Weights of a small multi-label image tagger.
Model: 4.71M parameters, 24-pixel images, arch preact_resnet, norm batchnorm.
Training: 8000 steps, batches of 512.
Data: trained on made-up road signs on poles, 122500 training examples, 33.4 epochs.
Rows from block 3 of a small multi-label image tagger, named by matrix and row number. Rows with one number belong to one channel. Each number is 200 + 40 x the weight over its row's rms, rounded and kept within 0 to 999. All counts start at 0. After the name is the row's rms in percent of the matrix's.
After each channel's rows are labels from the 100 images, of 14848, where the channel reaches its highest value: "peak on" is the class under the peak. Only what is clearly more common there than usual is listed. The data: made-up road signs on poles.
# convs0: first 3x3 conv (model.blocks.3.convs.0.weight, 64x64x3x3, each kernel summed), inputs 0-63
# convs1: second 3x3 conv (model.blocks.3.convs.1.weight, 64x64x3x3, transposed, each kernel summed), outputs 0-63

convs0.43,095,178,187,169,101,224,229,200,148,197,230,185,139,147,183,206,173,241,182,272,160,168,234,166,220,196,116,229,171,212,296,209,163,165,147,167,143,181,198,181,186,236,245,77,268,179,235,194,193,178,184,245,200,152,227,241,193,156,213,221,196,211,240,213,196
convs1.43,124,211,235,183,257,146,197,242,161,173,221,217,211,215,142,175,196,186,225,113,264,184,105,229,252,216,211,179,218,126,78,182,233,171,227,206,229,198,230,155,178,229,214,287,155,148,163,246,187,159,190,245,250,192,209,209,221,238,169,197,237,206,242,157,196
peak on: face

convs0.27,097,190,142,209,199,197,211,151,113,73,267,205,181,205,200,229,169,150,138,189,210,130,183,206,168,232,210,161,256,263,176,296,193,176,186,254,118,233,170,235,194,233,213,190,260,194,232,207,159,205,254,193,222,218,165,169,181,195,180,230,254,201,182,233,216
convs1.27,111,156,183,181,135,179,229,174,286,144,211,138,159,177,200,172,198,203,170,169,146,214,174,184,247,168,219,225,182,249,242,173,204,153,166,157,164,232,182,146,228,173,243,162,202,166,202,211,136,234,213,151,91,175,203,116,197,213,162,132,161,120,201,206,152
peak on: symbol; face

convs0.31,093,247,225,196,246,194,164,288,173,186,119,197,202,171,142,199,173,148,169,260,183,182,195,174,233,177,165,231,190,252,197,164,170,156,286,170,168,194,174,119,172,213,200,225,251,232,138,178,152,182,208,214,153,109,305,263,196,184,173,216,182,182,201,209,201
convs1.31,093,214,193,199,170,201,183,176,162,166,247,141,226,226,184,188,171,236,157,203,219,203,213,165,184,168,201,241,205,223,254,171,179,268,225,270,178,225,183,129,237,186,223,259,280,285,226,150,179,162,210,111,153,263,249,184,265,230,189,185,246,213,216,277,273
peak on: rim

convs0.0,123,236,9,225,237,185,205,167,103,206,212,200,211,212,170,231,205,237,206,209,191,183,237,225,201,246,207,219,199,232,185,213,87,164,238,172,184,155,205,187,138,195,255,187,195,258,195,232,205,176,202,180,191,164,243,235,221,227,240,172,198,233,213,162,202
convs1.0,094,255,148,178,174,219,174,183,247,215,235,198,213,234,199,149,189,196,259,169,212,186,195,227,158,212,252,199,191,139,141,163,125,193,132,237,251,212,173,286,269,173,200,286,250,190,257,201,193,217,151,274,152,211,236,202,240,149,203,244,210,234,155,225,133
peak on: rim

convs0.47,113,210,224,212,194,239,167,199,154,241,190,201,202,252,182,135,171,92,228,200,143,228,177,175,179,105,141,191,207,202,158,224,222,265,204,268,182,261,195,193,214,228,137,109,171,210,152,166,194,126,207,170,180,164,142,170,189,218,146,204,152,229,149,230,211
convs1.47,108,153,102,197,213,228,180,220,234,158,184,179,164,242,248,178,212,242,232,208,180,173,172,201,153,301,250,192,177,208,189,185,174,185,231,261,263,133,145,165,225,173,217,188,192,233,159,219,250,162,220,224,211,143,168,215,217,100,190,253,200,279,203,249,135
peak on: face

convs0.16,110,225,190,231,265,217,209,177,172,251,259,267,162,170,166,208,215,200,275,203,225,211,265,125,224,162,149,190,249,205,137,209,150,220,220,217,163,279,179,152,166,214,140,220,219,201,192,227,162,182,176,200,202,87,226,214,192,221,268,193,137,213,174,136,149
convs1.16,084,234,271,254,128,223,203,228,199,169,164,207,227,168,190,116,173,238,214,222,161,276,177,186,177,229,175,165,226,245,150,254,176,229,205,167,242,216,160,267,165,173,219,271,245,182,222,214,213,187,146,236,204,240,125,120,161,286,189,209,161,221,189,252,183
peak on: symbol

convs0.38,118,91,217,195,154,164,117,232,216,162,196,171,250,229,184,180,278,185,192,211,193,159,251,222,200,179,151,167,204,197,277,130,216,176,198,198,242,235,167,191,171,182,267,227,126,163,193,188,250,150,202,153,155,204,258,232,240,190,179,179,207,201,108,146,185
convs1.38,086,264,188,232,134,245,288,233,177,211,187,130,183,220,218,177,175,237,181,110,141,227,244,178,243,141,192,166,164,184,213,236,208,231,193,184,196,205,200,161,231,151,153,185,181,201,281,220,171,224,186,183,228,199,206,171,246,153,172,161,271,107,146,141,161
peak on: face

convs0.58,101,246,232,169,155,189,159,248,230,221,233,183,212,265,236,194,149,212,176,202,240,232,248,176,267,189,185,152,191,220,232,181,167,119,174,192,118,232,165,174,102,174,172,227,246,249,163,211,211,157,165,218,195,208,295,230,135,228,234,230,124,175,152,218,182
convs1.58,086,201,256,252,134,199,201,179,142,240,168,216,170,233,188,232,158,186,243,253,234,116,224,245,224,177,164,61,223,121,183,223,178,181,214,164,175,262,199,183,217,189,227,230,212,232,228,203,233,178,252,207,194,219,167,143,158,179,149,215,152,161,226,261,246
peak on: rim

convs0.32,100,153,177,258,169,263,187,132,227,230,190,110,198,175,198,180,186,187,170,247,231,219,203,224,185,248,152,184,232,284,126,176,219,231,171,189,265,141,220,197,194,176,133,215,190,261,143,183,193,178,142,144,152,150,207,213,227,174,258,194,134,263,162,163,187
convs1.32,083,190,280,223,198,261,171,237,178,227,298,189,222,191,186,122,106,194,172,199,240,166,170,232,159,235,254,215,197,207,226,182,176,183,247,211,197,220,183,106,210,256,205,179,180,153,224,166,211,219,155,188,92,202,181,233,236,234,253,239,175,145,170,156,180
peak on: face; symbol

convs0.57,103,154,196,180,146,158,185,178,146,228,190,196,242,223,193,170,193,206,291,176,169,176,173,293,104,193,182,199,284,201,179,184,190,284,157,215,240,181,197,154,162,192,184,178,167,218,184,221,216,204,220,218,113,154,125,140,192,154,255,136,166,174,217,193,166
convs1.57,122,185,176,159,183,291,176,301,165,197,190,218,249,183,244,162,148,230,172,212,189,248,161,214,182,188,189,193,171,181,235,240,232,206,242,131,143,133,206,304,176,175,201,227,253,259,263,185,155,166,199,244,239,181,207,225,248,175,168,205,289,205,181,174,214
peak on: face

convs0.1,096,248,281,190,183,148,213,174,157,158,152,175,231,172,217,177,203,199,185,212,139,237,278,182,161,206,153,165,205,250,154,175,185,228,147,205,151,215,220,176,134,179,238,275,209,295,199,180,166,164,143,174,162,223,259,227,156,178,246,157,102,205,190,227,206
convs1.1,101,183,265,203,150,285,247,198,211,170,223,290,214,247,176,244,166,151,252,267,209,201,217,223,271,232,168,156,261,211,225,225,233,169,245,234,158,227,214,207,205,202,234,220,229,190,197,219,225,141,233,213,202,157,196,213,116,233,201,180,241,158,100,157,260
peak on: rim

convs0.51,101,179,246,215,176,216,182,185,101,214,209,290,146,79,203,138,240,228,236,152,221,206,228,249,223,210,236,204,126,151,233,185,229,197,190,162,191,130,219,230,140,141,273,244,208,184,195,175,204,169,169,246,190,191,194,159,167,210,213,196,162,139,223,186,224
convs1.51,092,205,153,172,157,171,138,156,187,224,212,183,167,148,248,153,221,217,225,175,339,227,181,207,224,146,218,217,191,157,204,207,250,207,155,183,231,213,206,215,277,238,171,208,217,243,211,152,197,224,229,132,172,272,249,149,294,219,190,178,206,151,159,147,179
peak on: face

convs0.12,108,205,213,186,197,148,214,290,181,236,240,242,250,185,186,145,209,199,208,227,186,266,198,142,170,295,131,177,211,250,155,178,218,172,218,180,161,175,257,191,148,178,217,183,268,160,165,236,173,159,219,215,186,171,249,306,156,212,155,171,278,235,166,210,204
convs1.12,106,184,149,205,271,231,184,251,175,205,170,231,153,186,191,214,163,294,219,212,248,233,182,169,253,183,186,236,256,254,176,288,241,259,235,172,277,255,201,208,209,217,179,163,240,207,227,157,281,234,173,173,209,195,279,174,218,123,217,209,232,202,233,204,141
peak on: symbol; rim

convs0.34,100,212,167,209,163,82,164,234,161,216,170,111,281,182,198,209,267,199,122,219,168,187,211,173,185,199,197,157,140,172,111,132,209,213,183,220,176,164,198,165,129,178,182,147,237,213,192,216,204,226,204,208,208,191,267,252,151,175,235,238,156,171,164,181,170
convs1.34,107,197,212,213,219,138,202,238,221,189,197,217,162,141,156,227,134,212,228,215,232,215,272,146,256,240,143,230,276,156,177,162,187,286,179,216,228,168,213,225,186,202,233,192,182,167,298,192,293,168,219,207,197,175,264,230,150,226,235,194,218,177,273,259,170
peak on: face; symbol

convs0.49,105,194,290,161,157,219,189,151,157,192,210,258,138,177,214,186,235,250,184,223,248,27,211,195,192,184,158,254,248,219,205,222,248,225,186,169,192,219,226,190,205,146,159,240,170,232,161,223,200,177,127,200,200,120,218,196,152,186,222,177,202,186,197,220,182
convs1.49,095,244,150,227,241,188,239,143,262,241,150,200,208,172,184,200,205,237,228,209,180,149,171,198,138,144,175,165,240,203,237,195,183,220,114,216,185,176,201,252,133,157,131,161,231,280,184,195,211,188,138,169,179,260,207,254,276,276,143,151,227,233,203,177,184
peak on: rim; symbol

convs0.4,117,263,209,207,177,157,170,106,239,192,215,158,182,222,209,182,182,127,149,198,116,182,174,219,194,193,179,204,160,238,151,138,172,228,166,192,227,181,178,207,216,159,195,137,172,174,158,172,291,201,213,139,214,207,167,259,206,178,178,280,138,186,170,101,242
convs1.4,123,219,194,248,195,108,127,187,119,196,135,213,204,180,179,258,125,181,206,195,157,159,142,231,198,199,217,184,219,180,157,274,150,183,193,157,157,224,140,208,197,224,250,170,202,194,125,172,203,217,147,179,199,187,259,112,168,197,158,274,149,193,214,177,194
peak on: face; symbol

convs0.61,111,238,175,129,282,204,203,255,181,246,215,245,174,199,140,202,130,154,249,215,211,208,183,179,154,162,119,245,168,177,230,215,208,249,195,171,190,130,214,208,193,174,173,259,165,198,274,170,155,171,172,153,254,202,105,218,199,188,160,247,244,164,212,132,207
convs1.61,090,268,216,180,120,159,205,136,184,135,228,148,277,218,185,168,207,141,193,183,248,166,224,234,264,220,224,146,216,145,212,198,230,233,221,228,185,200,190,153,218,237,233,197,161,141,146,190,161,218,116,296,204,175,147,162,195,154,193,146,180,155,199,241,186
peak on: face

convs0.22,081,165,193,249,133,174,213,142,165,225,252,178,202,175,173,177,62,183,240,116,223,219,199,202,133,174,128,143,182,250,223,201,202,140,224,244,167,211,232,286,208,191,151,219,148,220,189,218,153,156,193,223,160,155,209,155,156,181,225,200,208,235,181,186,211
convs1.22,091,240,193,248,188,233,172,159,203,203,216,205,122,254,234,293,189,189,164,207,199,212,241,140,213,219,274,212,192,202,244,125,239,197,225,207,238,202,179,112,208,200,169,180,162,254,186,270,167,296,260,247,185,265,198,231,176,239,174,206,254,245,151,186,218
peak on: face

convs0.2,089,223,152,170,281,189,178,192,242,168,205,179,192,215,213,219,179,227,188,251,256,204,197,212,224,167,122,155,169,174,123,126,164,170,164,190,194,173,217,240,137,203,255,173,115,252,196,230,239,120,241,258,140,185,172,189,259,232,210,208,192,253,118,207,221
convs1.2,093,185,197,164,132,194,233,146,233,188,145,167,161,195,228,243,154,153,160,160,204,135,228,128,194,223,298,217,104,213,230,181,141,196,190,155,183,165,211,188,260,234,174,139,198,224,162,239,228,244,276,258,158,192,157,182,181,206,170,197,177,150,188,207,141
peak on: symbol

convs0.48,103,195,208,191,268,216,132,212,128,199,241,192,152,185,105,171,230,149,149,136,168,172,254,206,231,157,154,175,245,204,235,190,247,164,215,223,269,111,192,218,230,146,201,212,219,244,193,231,214,141,187,153,202,94,217,190,183,214,210,146,220,243,191,221,170
convs1.48,099,241,175,197,238,105,164,162,160,267,165,211,241,189,214,241,163,137,136,201,188,201,176,185,115,207,195,181,193,213,211,201,236,204,181,242,188,152,169,183,174,206,215,201,177,240,224,141,185,148,209,213,299,247,222,186,201,271,230,237,167,240,269,300,251
peak on: symbol

convs0.21,113,180,210,205,213,216,151,266,135,229,228,234,173,113,205,234,209,210,203,200,190,241,258,171,207,237,239,183,283,232,139,206,125,185,179,242,171,213,257,153,177,181,140,236,222,247,264,196,193,187,204,200,250,98,185,225,154,169,203,186,293,168,231,184,243
convs1.21,081,264,234,207,200,199,191,212,255,246,172,201,264,233,119,276,183,263,175,168,162,227,152,192,223,181,247,200,170,173,211,153,175,248,247,177,209,256,205,162,183,284,226,141,137,141,195,201,176,173,233,273,192,150,244,218,164,255,192,280,193,215,165,233,174
peak on: face; symbol

convs0.19,097,239,168,213,176,127,89,251,190,229,153,217,233,210,227,132,208,243,185,185,181,170,227,179,119,273,148,256,185,199,208,187,146,177,233,179,220,208,167,161,179,193,205,103,203,251,177,195,189,194,283,244,204,184,230,163,240,261,223,238,216,168,138,185,178
convs1.19,109,215,218,119,204,153,230,183,245,164,207,261,189,144,248,187,259,148,195,222,197,178,205,159,295,242,155,245,198,180,142,217,133,154,170,181,155,171,240,200,160,118,194,166,229,167,172,167,207,165,168,171,172,200,197,216,139,247,256,127,156,216,202,234,261
peak on: face

convs0.50,091,184,216,190,197,97,197,220,206,163,212,171,201,226,223,233,237,167,174,164,179,154,251,221,194,124,240,225,166,168,172,153,183,213,132,260,54,203,211,245,207,184,274,158,179,173,239,156,134,205,274,188,195,207,181,195,176,191,200,145,216,147,222,182,229
convs1.50,093,183,199,199,238,157,157,214,175,200,161,192,191,234,181,82,259,221,220,207,163,189,196,249,136,231,256,218,249,157,225,235,185,230,243,359,184,207,224,181,162,181,213,266,187,255,176,173,226,190,233,208,229,229,175,149,168,185,265,182,187,229,161,222,208
peak on: symbol; face

convs0.53,096,228,183,208,160,192,139,234,195,266,187,168,205,199,215,166,247,174,231,226,235,155,201,160,227,169,174,247,214,96,156,219,246,235,255,117,177,195,219,207,138,141,226,189,224,172,137,193,233,140,232,159,210,144,138,225,194,109,146,251,187,233,227,159,186
convs1.53,116,237,251,249,196,138,203,259,213,275,254,145,183,238,200,201,211,186,192,238,127,236,193,292,173,229,210,237,182,165,277,203,179,162,205,165,245,241,202,181,248,160,152,168,193,230,183,221,156,217,191,134,112,221,160,209,176,226,247,229,185,224,198,102,225
peak on: face; symbol

convs0.24,091,230,133,185,242,197,164,162,228,210,202,217,208,168,272,121,162,203,168,161,260,174,164,199,156,196,157,188,190,308,156,279,232,178,206,198,220,224,166,231,238,216,152,233,212,207,218,193,255,230,168,80,215,184,197,150,226,204,205,156,185,210,149,177,279
convs1.24,084,164,243,211,204,164,159,231,182,273,253,236,232,186,140,170,190,202,209,93,205,238,154,253,253,181,211,177,219,198,171,247,187,171,152,216,179,167,250,201,201,198,248,268,183,262,147,168,241,193,199,212,252,239,108,226,117,189,256,200,188,254,191,141,202
peak on: symbol

convs0.13,083,206,195,179,160,206,256,287,163,196,225,243,199,156,212,153,184,133,260,158,245,141,273,181,213,255,211,174,218,139,143,176,155,167,202,213,169,267,179,178,191,191,207,219,226,191,259,98,172,120,196,211,196,252,174,244,170,137,205,204,164,153,182,233,229
convs1.13,106,150,206,164,286,150,225,135,204,233,201,191,235,237,183,197,201,206,80,222,236,221,175,134,166,188,166,219,186,200,188,206,187,203,206,156,237,204,192,203,276,184,125,170,175,232,151,276,173,225,252,241,196,236,134,149,220,240,209,190,170,223,293,177,152
peak on: face

convs0.17,111,114,219,142,233,181,187,234,179,196,212,163,200,251,120,238,234,159,155,185,208,212,239,223,193,178,199,205,204,176,189,187,216,186,219,237,183,164,204,212,158,300,134,200,172,205,201,228,270,234,151,166,115,154,196,109,148,190,157,260,224,237,146,131,181
convs1.17,101,204,155,198,217,216,255,167,187,236,213,188,303,249,114,203,253,198,231,194,225,142,249,168,154,164,263,194,193,184,176,167,204,273,188,302,145,168,229,175,225,166,197,188,263,185,217,199,190,191,190,112,191,152,186,195,251,197,174,215,179,135,220,157,265
peak on: face; symbol

convs0.59,092,244,192,167,241,208,203,174,151,254,171,148,174,172,249,148,156,193,222,166,193,219,220,173,134,158,154,101,255,139,186,308,214,193,222,206,206,175,212,224,201,220,183,201,196,239,250,214,106,178,171,177,147,153,108,237,215,210,171,215,209,179,195,137,166
convs1.59,108,217,240,134,268,258,165,227,218,144,241,197,193,216,202,220,238,208,171,156,215,258,182,170,247,268,157,224,268,173,148,160,214,200,228,193,226,236,244,165,162,159,207,326,100,204,161,203,219,163,191,211,178,204,211,226,166,237,173,146,200,236,137,227,199
peak on: symbol

convs0.40,068,208,209,231,292,158,228,212,162,133,171,203,205,209,188,175,128,167,236,202,142,210,230,166,160,238,215,189,136,223,238,187,104,245,226,245,175,192,210,245,91,199,205,212,131,193,262,207,230,218,228,151,198,195,153,167,179,177,145,129,182,195,232,136,192
convs1.40,106,187,186,209,207,187,106,215,188,211,122,212,192,172,207,248,205,179,180,142,154,233,162,227,200,239,209,210,207,210,154,236,214,177,223,185,181,196,190,206,155,238,272,241,115,248,109,107,180,168,201,229,226,271,226,268,140,171,190,218,195,297,228,209,229
peak on: symbol

convs0.20,091,224,155,122,186,176,205,181,148,183,157,223,243,170,188,227,191,92,212,240,160,187,176,228,203,210,186,288,179,171,135,157,210,164,235,198,218,207,209,162,242,155,183,140,101,221,144,198,261,215,177,165,130,130,231,181,216,217,150,250,167,212,156,205,178
convs1.20,118,206,250,265,287,262,271,200,212,181,222,257,190,238,245,191,212,178,133,215,209,217,195,228,159,191,254,191,191,205,158,175,210,193,229,125,264,221,209,173,154,146,169,220,187,144,179,179,197,237,192,259,98,194,221,162,219,238,136,143,179,249,237,163,144
peak on: symbol

convs0.35,103,192,167,150,216,206,173,219,173,285,174,273,150,180,197,201,204,185,177,190,226,169,273,236,85,216,127,155,170,177,188,224,197,186,206,230,189,186,249,257,211,239,138,193,211,196,255,224,128,176,192,180,215,182,166,163,227,151,208,142,144,229,160,256,114
convs1.35,095,116,215,129,246,204,158,244,165,146,182,165,155,237,106,238,180,268,207,207,153,172,217,227,266,179,239,169,206,158,195,222,256,267,224,197,226,231,190,258,178,257,212,204,239,174,212,234,216,191,195,194,304,264,227,132,222,243,204,214,203,198,249,205,192
peak on: face; symbol

convs0.56,099,236,189,218,243,241,194,237,195,175,188,167,204,188,145,122,169,206,258,175,173,298,228,152,148,155,199,187,303,182,158,174,208,220,172,145,225,216,254,247,143,175,204,194,191,156,247,154,185,123,227,178,187,193,240,144,139,231,287,213,204,214,156,222,202
convs1.56,104,234,166,183,217,208,132,191,141,227,238,172,163,149,241,151,225,218,201,168,218,160,283,294,183,124,216,185,189,239,230,229,200,180,131,126,131,204,175,127,187,248,235,196,265,164,182,197,271,180,171,157,209,182,182,215,132,208,225,200,224,223,203,154,246
peak on: rim

convs0.26,092,215,167,126,205,152,193,180,156,166,251,223,202,198,177,253,168,141,193,228,172,253,195,192,181,153,139,268,180,245,203,194,150,197,196,222,244,172,198,224,121,126,133,150,129,219,166,217,218,192,178,164,151,213,217,153,187,209,142,248,119,152,149,135,193
convs1.26,087,226,211,156,222,257,274,183,161,261,215,216,183,180,193,254,170,192,167,262,191,194,184,142,144,210,202,156,201,223,199,172,189,261,232,229,177,94,202,255,213,199,204,187,100,195,153,239,192,325,221,274,222,193,228,220,185,177,258,203,208,214,154,198,183
peak on: symbol

convs0.33,122,201,243,174,256,150,276,212,157,147,219,214,180,225,253,179,211,258,226,221,179,225,215,223,189,198,188,239,194,136,214,169,224,126,199,167,190,130,63,243,199,228,292,232,244,176,185,258,234,193,194,190,211,170,251,215,165,254,181,144,237,217,204,162,221
convs1.33,092,220,170,208,171,207,221,208,268,112,171,191,167,188,184,168,162,233,209,247,189,179,193,202,233,254,210,214,123,177,203,262,222,159,225,222,198,126,86,226,155,232,120,128,199,204,234,238,151,154,282,193,211,129,208,215,220,147,164,205,168,233,185,205,192
peak on: rim; symbol

convs0.9,097,186,176,174,202,180,172,175,203,170,210,213,285,144,191,148,231,194,159,237,196,172,163,185,221,254,180,210,170,177,226,203,159,130,208,158,181,179,181,155,202,209,183,217,174,163,135,207,245,238,163,326,132,259,278,190,257,187,181,242,170,106,241,222,162
convs1.9,100,115,180,155,203,199,184,210,123,187,158,244,122,205,163,170,250,224,161,233,173,157,190,286,288,157,201,192,199,245,268,129,176,161,180,194,176,223,186,187,218,223,204,144,243,205,211,221,230,119,225,175,162,241,179,165,155,115,207,252,190,196,228,196,187
peak on: symbol

convs0.54,110,187,176,236,169,205,231,210,167,204,253,282,185,240,219,178,205,193,238,160,196,156,184,233,172,178,233,198,154,202,171,216,55,241,212,165,90,184,212,220,158,184,210,278,197,160,229,206,205,180,117,211,163,140,179,206,200,289,177,229,212,209,191,247,225
convs1.54,108,166,158,218,226,166,184,229,197,158,229,216,202,247,290,232,192,153,143,218,240,207,233,130,218,225,185,186,167,291,231,255,180,268,207,179,172,176,213,201,249,238,146,179,189,229,205,230,158,186,137,193,268,109,216,176,227,186,273,166,244,166,237,124,218
peak on: face

convs0.6,106,183,125,204,245,199,173,217,189,219,183,152,188,171,258,244,220,288,228,235,157,277,204,248,197,272,168,195,240,240,159,226,256,234,156,174,169,224,134,162,121,182,203,224,252,230,177,202,126,166,191,199,146,204,202,237,132,187,166,195,188,219,156,122,171
convs1.6,098,182,231,200,200,175,219,164,172,224,157,196,199,175,113,232,181,211,189,211,222,162,180,158,195,226,192,308,150,217,166,205,170,216,265,336,196,206,247,292,268,207,246,254,170,171,180,236,214,217,133,157,210,216,153,222,201,260,177,181,212,179,207,153,188
peak on: face

convs0.28,085,200,167,162,202,195,138,212,176,141,157,162,172,179,190,205,221,222,145,184,176,218,264,205,216,203,152,195,200,149,225,182,212,167,158,172,250,165,190,265,156,164,146,271,280,219,97,157,274,259,194,154,170,133,277,219,163,197,214,194,216,170,158,162,165
convs1.28,107,192,218,150,196,240,174,155,209,138,185,211,207,204,270,190,253,220,143,268,192,225,115,128,162,227,304,263,175,235,147,165,210,193,152,142,189,188,196,162,211,169,201,160,186,242,204,221,184,141,237,169,137,243,153,170,157,198,226,272,180,194,242,212,235
peak on: symbol; face

convs0.37,081,187,206,258,212,237,191,167,74,196,202,270,154,174,136,172,192,160,164,227,222,197,202,290,137,214,121,216,231,140,141,181,170,187,150,246,174,151,200,198,147,204,181,204,143,175,229,220,170,204,204,212,159,127,170,197,169,174,163,250,216,204,186,206,263
convs1.37,094,255,137,165,266,155,264,137,226,210,224,235,223,258,111,219,225,210,157,228,252,291,212,225,196,168,203,186,275,216,218,280,273,180,201,171,215,265,196,165,227,243,192,233,218,226,186,183,255,205,213,230,259,158,178,200,226,223,166,185,233,172,182,186,140
peak on: face

convs0.3,107,162,177,183,210,182,250,231,186,239,136,219,195,190,214,205,120,125,283,261,195,223,158,205,224,150,179,175,203,171,236,247,231,217,194,191,208,176,207,295,144,241,195,122,184,150,129,182,229,124,152,212,209,178,241,137,204,188,159,215,212,173,265,140,187
convs1.3,096,213,230,271,159,185,185,184,218,165,262,248,191,175,151,196,191,238,150,275,214,219,122,177,125,210,233,220,217,141,177,199,204,146,137,222,150,238,241,191,196,243,174,159,223,196,272,238,182,121,233,193,126,210,201,240,166,196,275,257,174,222,140,180,184
peak on: face; symbol

convs0.14,098,148,146,158,232,240,200,175,154,173,176,161,195,149,195,199,237,202,150,191,151,160,206,214,217,208,172,169,256,148,185,265,204,215,236,152,219,238,217,191,223,236,207,170,173,240,176,226,343,210,196,241,183,132,314,171,217,143,211,236,180,150,192,219,159
convs1.14,089,218,173,147,201,165,197,191,265,247,240,128,216,225,180,113,226,186,179,140,244,214,195,160,229,224,162,193,210,190,187,124,211,192,119,288,180,162,213,155,191,183,156,204,135,195,128,281,195,251,241,204,263,193,112,219,221,231,202,169,203,236,208,186,216
peak on: symbol

convs0.60,084,250,203,188,232,150,187,189,167,147,185,118,191,174,243,159,189,121,254,178,214,228,192,251,227,138,167,251,261,120,160,134,222,186,224,205,198,214,156,210,175,195,228,204,209,159,192,256,183,274,151,118,131,178,210,134,177,245,224,163,206,159,236,202,173
convs1.60,101,156,196,188,203,259,134,251,201,206,297,204,249,191,235,174,257,190,174,242,220,171,149,190,105,221,212,178,278,242,131,190,220,189,175,164,173,189,243,258,170,254,184,211,196,196,248,196,261,209,229,229,210,131,163,273,208,152,204,207,173,179,196,173,282
peak on: symbol

convs0.8,098,151,172,209,217,150,249,169,171,152,193,218,212,167,210,179,223,156,98,215,171,161,144,189,170,236,161,210,173,200,192,203,169,277,236,279,206,186,171,200,187,217,127,119,149,246,227,268,160,176,235,204,154,163,160,197,262,118,165,192,178,238,167,191,145
convs1.8,107,213,211,157,176,291,197,204,209,278,164,232,151,186,229,197,218,138,234,210,231,170,265,189,199,114,280,116,201,159,238,186,189,228,150,108,215,228,206,145,196,233,212,204,250,220,240,169,248,141,210,240,225,230,136,219,188,176,136,193,161,209,223,220,192
peak on: face; symbol

convs0.30,096,240,243,143,238,197,183,167,271,220,234,196,195,200,237,129,145,208,200,135,204,202,209,207,164,209,258,188,211,148,135,284,224,170,247,148,214,165,194,149,160,129,152,236,175,241,195,203,151,232,166,114,151,133,146,191,211,243,203,233,166,238,166,158,202
convs1.30,089,206,191,257,209,229,150,286,152,247,208,255,147,209,143,169,190,166,227,203,176,173,209,236,199,221,260,158,215,228,140,198,230,220,216,209,208,157,184,170,203,254,163,202,182,128,181,191,168,177,256,277,299,238,272,184,256,189,139,220,220,121,222,200,240
peak on: symbol

convs0.62,097,193,229,203,190,187,216,218,116,163,223,251,217,258,122,223,193,197,138,210,231,165,202,216,188,246,179,195,247,210,254,183,232,231,237,198,235,193,202,215,280,154,175,160,206,156,95,197,173,134,228,197,124,127,156,175,195,251,165,170,148,226,125,234,170
convs1.62,096,162,133,140,165,234,198,178,237,248,166,198,267,223,262,192,235,159,223,186,181,227,148,144,131,170,173,216,191,154,219,168,244,182,151,172,185,203,156,263,123,195,192,222,176,273,288,139,204,143,228,206,223,164,240,207,226,194,236,280,212,192,195,262,209
peak on: face; symbol